config.yaml
arch: "mobilenet_v2"
model: "sound classifier"
dataset: "simulated sounds of rotating machines with and without faults"
train_examples: 39062
gain_aug_db: 10
time_shift_ms: 100
n_mels: 64
hop_length: 160
input: "log_mel"
spec_augment: false
win_length: 512
targets: ["speed"]
num_classes: 3
norm: "groupnorm"
activation: "hardswish"
weight_standardization: false
drop_path: 0.1
depths: [2, 2, 7, 2]
kernel_size: 3
stem: "single"
expansion: 6
widths: [96, 144, 216, 320]
loss: "cross_entropy"
head_dropout: 0.2
init: "torch_default"
residual_init: "none"
optimizer: "soap"
beta2: 0.999
lr: 0.0045
beta1: 0.95
shampoo_beta: 0.999
eps: 1e-08
precondition_frequency: 25
max_precond_dim: 512
merge_dims: false
one_sided: true
adamw_lr_other_params: 0.0027
grad_clip: 1.0
steps: 11500
batch_size: 64
epochs: 18.8
lr_schedule: "cosine"
final_lr_fraction: 0
warmup_steps: 1150
weight_decay: 0.1
adamw_weight_decay_other_params: 0.05
Rows from block 5 of a small sound classifier, named by matrix and row number. Rows with one number belong to one channel. Each number is 500 + 25 x the weight over its row's rms, rounded and kept within 0 to 999. All counts start at 0. Numbers have three digits each. After the name is the row's rms in percent of the matrix's.
After each channel's rows are labels from the 100 clips, of 14976, where the channel reaches its highest value: "responds to" is what is common among them; "loudest band" is the band of the loudest frequency at the time of the peak. Only what is clearly more common there than usual is listed. The data: simulated sounds of rotating machines with and without faults.
# convs0: expand pointwise conv (model.blocks.5.convs.0.weight, 1296x216x1), inputs 108-215
# convs2: project pointwise conv (model.blocks.5.convs.2.weight, 216x1296x1, transposed), outputs 108-215

convs0.644 108:480524483514455517472505485530529497536549525514504509481508477499528484491504483485458570505503499478509498476482520489496502459527531488471545521509511502499523504477517505489510449455461527527437499436492499469464523480487499505521520517510490499471515514491520508503510503492502460535527490491498514536516493480531523486
convs2.644 105:493500497517476504447499530524518467464512493494500521479502488481519491457469525503470485546504482486487520509496514449496521466513508489467485474450521502517512510470522469492503477530487493512523503462485507450472484474502479537508492515513499490484495484466483480549490554525493488547509508551490536515504495449504498513
responds to: gearbox
loudest band: 500 to 1000 Hz

convs0.594 153:514491487541481491524509485509529522483511505451496450492495530505478490511512498516483522510481521544480539550526525501549475535465548489532504520501526543526513532500497516494502518473510497470472504513500494463515540499481492488510463468502532506490561524469508500488533544523486486500511505541519488503499482449490508513
convs2.594 174:487490491490500514504535452523486547449509537528517482515554501486485475494448562499485498504488528509492483504466483495499486451524500497535534546501492474519500517525511493468501477496521459513492490453513500484467501477493520494479532545449498509549559523526500520554515521559488484539533510518505543519550507498499490497
responds to: conveyor; speed: slow
loudest band: 1000 to 2000 Hz

convs0.575 080:478504520511526505545527494521515540508507526525501469486531514476491510495463451496505483470538507487472527483515516503535502517491472487504514505486483464494519491476515530492538475488478488544461539503511491520498517482519461493472510542531490498481521486441488492563541505498508469547476505461516536564513496494522529479
convs2.575 075:495508486510528497457463515488507476452489471501514445462494518514496487458465460512478479495583536510486505532497473489496513499470510499480483520447487490484520491460486444477519473455498520531496495484486468451482484462487486487545513486503473516508501456449490522532486501509481495501537509520454516523489496442546463478
responds to: fan
loudest band: 1000 to 2000 Hz

convs0.349 120:492504498491496504556505510517522551496563455489547515536495527502501480491487486532511482469559496539475487542478511518511481476448478509517530486510497543503430509464484500480544528489485527534526495537481537507491487529502519504515497505502473488496481521461506480527500524523530487532491489490496493487528521466478496517
convs2.349 124:504474539551466468479496521478501507550510539453471491451512422509490520484514480535528507508521526504508516486493512538501497515470519533532487488460492493535485514489504469471517493523496539495530516490511547512556508517508499531466508515490488492505479489431501496519472512517526517548544491469436484489511505472452471537
responds to: speeding up; turbine
loudest band: 1000 to 2000 Hz

convs0.18 100:467510507497483490489445496448515532477456475474541484473460475535503494493501506460491509479524464487517518549542515473511505478577485495509528522575498572520524489497511516553516472449459521475465471496447537543520497499492495513478496483500462543494510541518474471526535496522506498507507526556486496508488495482493519518
convs2.18 072:477514508505526537476479484476502548477505500498514498482511469493520497489524487499477507466454564509502461535491522469505520519496458501514484486554488490469511477498519482516502523482532503495487495528500498497433505475500516531532487490482543516485479488502487498495526527493495527483503465569520531523471520454559460530
responds to: gearbox; speed: medium; reverberation; text has "room"
loudest band: 500 to 1000 Hz

convs0.258 069:486513468529461510479524538530487481464507539479526503511539497523470496468493492469538464529526474542534491541469492478484477512492471481464521476446494496505504520511535511494522489488502466490502457471480527492492499458479510497488512545525435518488486435479495503495520503491472513497493484474434496492504523486467547472
convs2.258 074:482504476481517509459456481476472494475528500457481536500497479478484486493503447486529495521546489513517528595515532496492520541507481532509489500497543487500517502515508476528511489507501507468491481472532517502495536491463493526492503523546525517540529521533521495526523522520515548509506494495510552518505531465503500537
responds to: turbine; speed: medium
loudest band: 1000 to 2000 Hz

convs0.525 071:489529483502491520484501482511524516532545524491481494484508486493520484525483488495449550487491482499504492471516497478514529472524534510492524496527498509516525509453527536475517457510472527520442519467481471483483502490504493486519494535472480506467538496478489495480491520491487449500532518514502533539528479489541526498
convs2.525 085:513545495506522533479481533508527473475511487492517483480491483504518471487463525481441460519480486500519501487488528442492511447498491482491496447422521486518523529454532518498471480505501499528500530497492490489480495485512513536539508514506513500470472457444482463504493549519494499515515500573471537494493502453516501519
responds to: text has "speed"; gearbox; speed: medium
loudest band: 500 to 1000 Hz; 250 to 500 Hz

convs0.713 103:497517518535452462515500478474532508470539508483491508471480503506433496538536511518473507449460509517542508540506523508544510520526498493481485514528487507528510511466488501477480495500506527529500511487495434468526478525521482533513488479516469490483521543497503506493522544504461515519516542495504498504463542483477528510
convs2.713 120:495545510525517497506535431533473534478494568520545465532524484522480484503507542471499486494442499475502489477471474484490480464506493485498508526507480513479535487545507481466472506493540502510490479493548482485460489445526493470510491544464460486518546541511548521507503534532490519512515484509492512527529507477475492519
responds to: conveyor; thin (high-pass)
loudest band: 1000 to 2000 Hz

convs0.766 089:508508518483429456506491488485467479482474470491489490486504485525470548533491464503515508518488491488554515487492516504513490503566528495495502520516496567515489504505506514502529505521526509513530492489472484492490496531459512466508493510466472489472504541515512504501535529532511543548525518512526492523470530470501544542
convs2.766 072:519532496534510527521485487494531527495502502512492461479514492477526526479508569497457528480471545496516507496527489500497512470518474533501489477508517493470516478506491474497502524478501510506491470505506476481450494467488489519535489478519520471501488524497505446516502508491515490528495487531546511528459493461514457550
responds to: speed: slow; gearbox
loudest band: 500 to 1000 Hz

convs0.248 136:498470485489489499500550498479529529505468540493533492487499526524527482500507513488484430469520457478522504455468489501447483482493454445494491506481486533475469506490476509453516522509521518487509450462537538510466498473481527478498483492479491556517565558529476515495512510502470496479528514487491504527503480504528525522
convs2.248 160:501492467525552522485537479526505478491549454498513459498478476507469466490509502507511526480521580495517474477500502513500486441529497478536467476495469473523464500488505493537515505528532476508504525517497507485486508511542522524481529522496536521505495505497519553516504491541527487541501485507484508494529512482491512517
responds to: conveyor; fan
loudest band: 1000 to 2000 Hz

convs0.325 093:480504492516447503524488495513493494521500540523504463506487476501509491455499531512453495472523501471472505512550482459484476429524460516549494522478500484483497488430491500463467467495440497542493509488492476490487520476521499486522495526505495534454533498509534490493465547517523558488527493554497501522519499494539514547
convs2.325 085:470518468558453539511482496477522453486483490495498488491550490482543483481486517486475503474496490525483523509519499503517472498503463479498478513469533500497491511476572529503540512520513526503543495499471519503467550519510506506480509539483514504488514499488467499471468522485478476519495443511474491468476468461500453526
responds to: speeding up; turbine
loudest band: 2000 to 4000 Hz

convs0.670 086:505552509478435454512510485499472471503500545475510483481491506525464501506508468520509531509536481501559520534493494519474514498556513540529542549542489572467499495522487512485507505538510508508502499458469468465502471486479512473493527520492465516469508532516472500509502516506505550531516513533496466540471533480510522516
convs2.670 060:501527505492541523465474479448519518485554498498488493496505495481538473489500509517476526518489514516503530508538498495502496499494463519491486478491488484459489469519514489517494513481516491500503497506519487497464476474475487517550492490553538492508468485489503470541530503487523543526512484529535504519456497470504450549
responds to: speed change: steady; gearbox
loudest band: 500 to 1000 Hz

convs0.700 133:488547487468526489478501468471474487478446487488508480491451480524492526493498474494513521533504449512548540502519523476466525487557533524531527539538492561505497494503511536520520525467507501473516486470473506503497475536456485497484488511471484555486531533512465504528458520493503525509509535516530508527487488495530517515
convs2.700 072:482508495535495516468450489467538511481520507482489475504488458464524480463513517500482535508466526515507508519527497473518526468479458505505482473535488477477493464514512472536483514496516514484511497512497515495474501449497480511545483496532536495487480494470499484513489526472521528527495461538510474520455503488516455550
responds to: speed change: steady; gearbox
loudest band: 500 to 1000 Hz

convs0.14 099:474514497499478502477442490453512518471458471478546484479483470534507497505498490464491507502532474480518529564549521488512500472578478487496521517567509546519513484506514505548517477447458525466470466486434539529522502501497495500474506484487457542491517536517473460527524499536501496511524538552480497513502502482490512501
convs2.14 075:489500511492490511478466512477526496469504467487505478485511476509513477483528489493452498461449575507505472511471482467496527534520469513513471489542491480492496512478523476504523508478519513471515497535510499505438495466503509530533502484498515478475483465472469506484528504480491503463494455555513501504470486454529458527
responds to: text has "speed"; speed: medium; gearbox
loudest band: 500 to 1000 Hz

convs0.44 083:452515504506472490483447507450497517478468492468539487457474463524507501489491499461467520489517479482520528545556518466518494472575491489515545521554499551507524490487513517550517467450447511471440492458434513521491496484499502515487513500484478531471532539506475464513522500517498497509509518555507516519520498491490535517
convs2.44 063:471531470474534539469481517506497550474505502509542526484525479486521483460472493513522477508417561495508518542506536473495529514524484497474519491487512493486533504517524520530477512476527503491467499494490491494482514471492500546516479504504536524481528507498497476509544547540486538532520517556520554529491523451533498515
responds to: text has "speed"; speed: medium; gearbox
loudest band: 500 to 1000 Hz

convs0.528 114:475512506477502506497461517532497491516528503481458479469478482528521499479483505464478573514495484504526463500460521486468538491539546470494530502535500508516530489464486526470547488471470532504429505460502472489462527472505468496510507518486454502445499507499491502540534464488467472500526479506475498526513470472487491497
convs2.528 081:519495542481538532490460453510511545515522538496476508485499488519503505436469512490511499547466500503464467498498550479466508484485546475477484462485480503478545469471530506520494491486539482506501494514494489460485500467535487522531486525512522562468471503454473464513511507499469520547531486514503528534474499442486487511
responds to: gearbox
loudest band: 500 to 1000 Hz

convs0.423 066:494526503496501510510475504500498493494537470457538433504496497516473436464463514501493503491543457510504521505530507480509465476520470474514513531512500526530465486470506502486499523552484489532515510492478468493452505487514480478517498523507465581498517518512470508515511483544479511544476539540469528503511535486540498539
convs2.423 062:477514493546422477485520474493528479439455513507509512494538460482509484499520529493462509478456531454507463500472522483491507538521503513510503458486507482518518527459515480492522485487483554487510488480477540459462550494553485472498507509510506474485523517498500491511487581511486514478519478526472505514492470477467534504
responds to: speed: fast; turbine
loudest band: 2000 to 4000 Hz

convs0.627 103:490510488512474534484476491518529504524509532500473503501490493512522523470483487462456557506503519479502463454463509491478509500545551483486541474527515484499546509475527510498553486446484520516439501443487504490478521501499515515522519503518493479457494524482497483503499517507469475514540495522505485497491482487518506508
convs2.627 094:495494509535472553490509523498523497477498504490492515479539509484520510438477536459470466526438510481477506496466524464467510495519529471476495445447478508510516484487544479496523469501492519526513499463478509482485511478514481515511512543490502486497476500455458457533514557526457480559511506587469511499463489469502511501
responds to: gearbox
loudest band: 500 to 1000 Hz

convs0.132 148:513482519501497461487499466504547551491496525494510461502503464472499511467502530496488484486497519469479497504527537488474476474501479485486518510476493474470432437497470470533518475507486473517452505431499487535481534503558470504514522533499522510510451493549540541519490573475488473464519477490549522515491495553512518500
convs2.132 157:496537500492519519489520501493475502495461500523498474530523551535500556528484545521478510495545503499494513523505449468496543459496519507493505544537515540504511488496467514511509471476495489474473498479524533489479474505501532481493482478439528500528492496516469479516519488498514498504503442518509510501523477473514510461
responds to: conveyor; thin (high-pass)
loudest band: 1000 to 2000 Hz

convs0.522 128:489492519507472484480476476467476503479540529496462501436508524485487512511520514483481526509536517508486480569500549519535489504508482506486526530530487491532477529467496479525478493511478500505531522468414496498532517516509457480474528536491459507468512498484496485526522506511483515474498539543487486480507523475523465515
convs2.522 136:516549524508568472489496463508485527477511481505531476497493514509501514502507510504485521465456470486465500468517461457480490515510492486460470528528474499479506509552485509490454484481528498524482492491552449444445471478515517487520499488487488448520516485493517469525544495503502510467502519555494511513477476469524479519
responds to: conveyor; speed: fast
loudest band: 1000 to 2000 Hz; 500 to 1000 Hz

convs0.317 082:463540497483457491509498531513500484494486512488540512491525485502509488527494453502511462568496518505480530523510518526473464517510495495478514480493462476531528500510545538481528424468504441495494465481468541519504520511482502490505512545486478482469535491478471506511516492475498531508497485463472493512478512472538556476
convs2.317 092:495506468542503472508475517501498501481518532485558498498510455501481479497468518447533479534502515494490493509496530497461474495493500482504511509476495444523566496506500514519505501524488499509464475466470530484473514474504489490501505516512500520480560539540516516539535532562516508500509518537503519535505530496526543504
responds to: text has "speed"; speed: medium; turbine; machine: fan
loudest band: 2000 to 4000 Hz

convs0.596 067:480509502474463481495472509521491496521491484465493465484490477515490508472494499463486587494521482477526492484497516515511525486537547446505537513548493501512518482478479519464554507476471562517439498465507483510480565481486486466496511511477491513498494491491501504535519477526490487521528530513493480537500487469526520492
convs2.596 026:529469497538482489473505504468530497494505505463509499506506500493536475484503498493479490485462568505533473458485496527503481485505484509502485465482498493492519504473550483512526511473490510504502486511502501451495500482503468532522533518531452520481505464476498507502498529510513538529498483551522518513428503458510469506
responds to: speed change: steady; speed: slow; turbine
loudest band: 1000 to 2000 Hz

convs0.97 083:457516508498480488482450497449499522479446481470538487458467469525513503495487504460472518494533465487517523539561513467512512465575494499512533522561501562519523485499507510543522480449457519475454489484435526533507500494500498505486499496486476528476523544505469469525525490521492489501517522552494509515501492488495520516
convs2.97 058:459540481476529532458486517498509536469490497503557508487529487490515483475469500498523474493417574491499487528508542472504536505538479494495500500492504468500536494521521525527492530474543495485471501510496487488486518490505496530527474494508539524481532502489488482502532538518502540522514501549520535522471524469540504514
responds to: speed: medium; text has "speed"; gearbox
loudest band: 500 to 1000 Hz

convs0.648 081:503543514495446464474497512493478500514536479478484498470488484501496496494470458513479475512540516508565508504479517520479476526525509492522481513514521520514511504482491506508549522569487519510540479472481473517467500488514518493506525534496438509466501507518475502479471465512550541541519521511481508506473550458502546514
convs2.648 076:504488500493480452495463476476547483443476499510514441484487486491476503490525533524477521529462523484487510458527486464499502464507493489485522463478486502489487513527488493480505466464505504472512489519496496463490511508483460475504481496494479484475493465500463522504485496461488515442454503502475449531488483507484476442
responds to: speed: fast; turbine
loudest band: 2000 to 4000 Hz; 250 to 500 Hz

convs0.15 091:474486477488460481473466504486501521468459513483522490446451472521514502476515513470486531478526483480498514520568526469512458452542485495515548495535485529491490479497495487530489466483466491480460504450470481495493490471500517518529527515457499528467527502507479440549531495551508526508505501562495504532515519499491518527
convs2.15 082:500512529467556524429471495477496534511488470515485511492471471502558519515522453533510506514443588497497476506502528502506528498490479517513486487531469503488515509535476491520467516463536501469487495513510499495487491463504526525533462460474512546472483462495484494506539492520502567495513504520535516556485515483511495517
responds to: text has "speed"; speed: medium; gearbox
loudest band: 500 to 1000 Hz

convs0.26 106:482516536484497505512503530543476483492475450493514520474504513546483454527494486497503507495500427499487503507545502497477496526507483487493524524508499555527522509512509518479489479505489503480484489569479536520503537499480524464482498546496533515470512521506495493536514457542470511555523500553480484488530506452526482528
convs2.26 132:485504474497480523494493507526490494516507465468522480500517543470472476516490497524503531466523531480474489536483450500527465540540457447484505471545527514448464503470486511509533485500475483491490545475541455510487484518444511473494533515463511525474456468518510497517517500505466492501517504528472473493517542474508466492
responds to: fan
loudest band: 1000 to 2000 Hz

convs0.11 072:501522501477446494504489521456503532474523455489526511507514517499478440513499506496499485491499492522541534532561533515545466529502493479501506511538483561542484501483473510537499516464493495465504496527476499508536488506492498504525502492483491517453514540477491460508556509521481505495503529540495466506480527487451504515
convs2.11 081:491521508510550508475528507511503531493509512537542495518504510498478492506509520475473535473482498481494489506443457481504507472558463510474493534517504499465525500546498495483501506494520495514478515467529500497449469456491535480519497488472499477517523488535507493550543533520494489490512511530491490518529517473518447521
responds to: fan
loudest band: 1000 to 2000 Hz

convs0.92 101:481510502500494514476425501463501520491492463446539495458513473529487466505477496454493485486530466503523531587540529475515516500554479479489506515543503556506503495507501501556514488451462525458471464491450515540518498506510494498489516489482462546475484540517472472525507475532520497499531532544488494514490512489470502511
convs2.92 086:507488514503463464492500530474549486440488481508503444482485491491514488491529488509465500498467549503494486500479481444525514511519484522509489511531483495509487520494519454480543495493521508484533498522487499481448497463507520502536499494504492474453521457489463523482508512492477486440487476536493493537511496484531447498
responds to: reverberation; text has "room"; text has "reverberant"; gearbox
loudest band: 500 to 1000 Hz

convs0.536 103:473501497493504525460473508521506494512515512496466515489497504516522503465468499476477585535495492494516482486462545478485526499534544486472537510506510497495531514496496507490516474458481504517442509420504476472479503468492493512517511509508474498457489511500504501514532478511477459506549504502497510508496492496486511498
convs2.536 094:507472517509497527455472493510506498483492517484480504475514502500503481433456531495484486556475495468468485517498548469479510491475543481455481478440490488499521493488503503498492468504511484512531501475492513461482486468527486533533491514509494524478496517459490457544496539532482504550513526538475552546504518476470479493
responds to: gearbox
loudest band: 500 to 1000 Hz

convs0.59 105:449504495497484484478454496450499510469452490463539485468464466532513515489488502456482527494525482486514523536554521466512485473569495491517547529564504557522533489499504522557519469453467510471451504464442517521488489479492499511490502505479473544489531541519478466518530490525489498509516523549501510512511484495490514523
convs2.59 072:481534482467534532472469492500488546464467511521514494478514506468542502470470483511533474503444563484478494545516535442498533498513510486481486502503526491491509507544508532533475515461548498512489515493492503486474485481500512529536461516480515532489493535514496460516496503512501516522502514540493551547495528472513486497
responds to: speed: slow; gearbox
loudest band: 500 to 1000 Hz; 250 to 500 Hz

convs0.514 091:516475489521505530491497473477535505522511553505486503482476495494475476536497500490482555496481522454463502454509486474519486452518517487527505482525488484503516505460509530492524524464512502519439491512517471457504528552506467487531479544463524522506540506501485487526510532538488486465516506554513521499501491481559474552
convs2.514 109:533530513530479517524501525478530484496512482497485498482507544475501494466493501513467477502487499520474536465524487483509507436480482469519483439463476527502507509487517518476512527471512525500492503515506442468504510498489473479535477518481484504497473466459461481490494459486493483477498470510453522519456478420513468514
responds to: turbine
loudest band: 250 to 500 Hz; 2000 to 4000 Hz

convs0.160 090:469514504494471488486451495444505525465454476468540499464470467532504498494498503464483520493534467489518525546550520478514505477577484495507531519565504568519520485497505505547507474460459514474456479484445532530510495493497506509478511484485467542478521539515474465528528491525500492508516527562480498521501497482492526517
convs2.160 064:478523502492533538464472488481510526488504495502512503485508475495526494478532486497481499466451567494511471530502519471500517518503467509518476492549479481469510494505518487520508520482542499490501481520504503497450499482514520532546488486480530513486481480487489502496532521495490530481491470557522520525468506452550465532
responds to: speed: medium; gearbox; reverberation; text has "room"
loudest band: 500 to 1000 Hz

convs0.159 119:449510477508489486473457502450505504461454490465534491477464460527505514488494501458479528510521482474510526524552526465507476473572491496506542547559500535514544482509505519561513463458466499471452499454440521507489489475496493520502505494488469540495549532510483467520518492527495498513515532547499512499507486501501520518
convs2.159 086:494529469469525509464489505513500535456489516509528522468516480472512477451477480522523468529440543468477505553510519451504538491513503492456487507483518490493528493537487519530486491471536493502479511464489505482467489466495504531539458514481507526500514537508495471529507531528522524520509520552483565542502532474520473492
responds to: gearbox
loudest band: 500 to 1000 Hz

convs0.733 062:535543518504391474482518504496490492472528503471512476471512498510504514486483469514508490526522500519568519546473493528491489498529515495495529481518516546510508518486496491501523489537512512489532482449494487490470502467475546522506515540492445518463486490530501506477497495508531538543517507473483474515478550488501548486
convs2.733 056:521523498542489462515475503507544501488479515553526445514467499496482489469525528514505522497476517519495491468513507469484511473462496473519497482491474470493504504509478506480479499498499505504501474516489475471482495479482478458521454460527495499480518468448481514480460512452492484471484484508474467513462480470513492472
responds to: reverberation; text has "room"; text has "reverberant"; turbine
loudest band: 2000 to 4000 Hz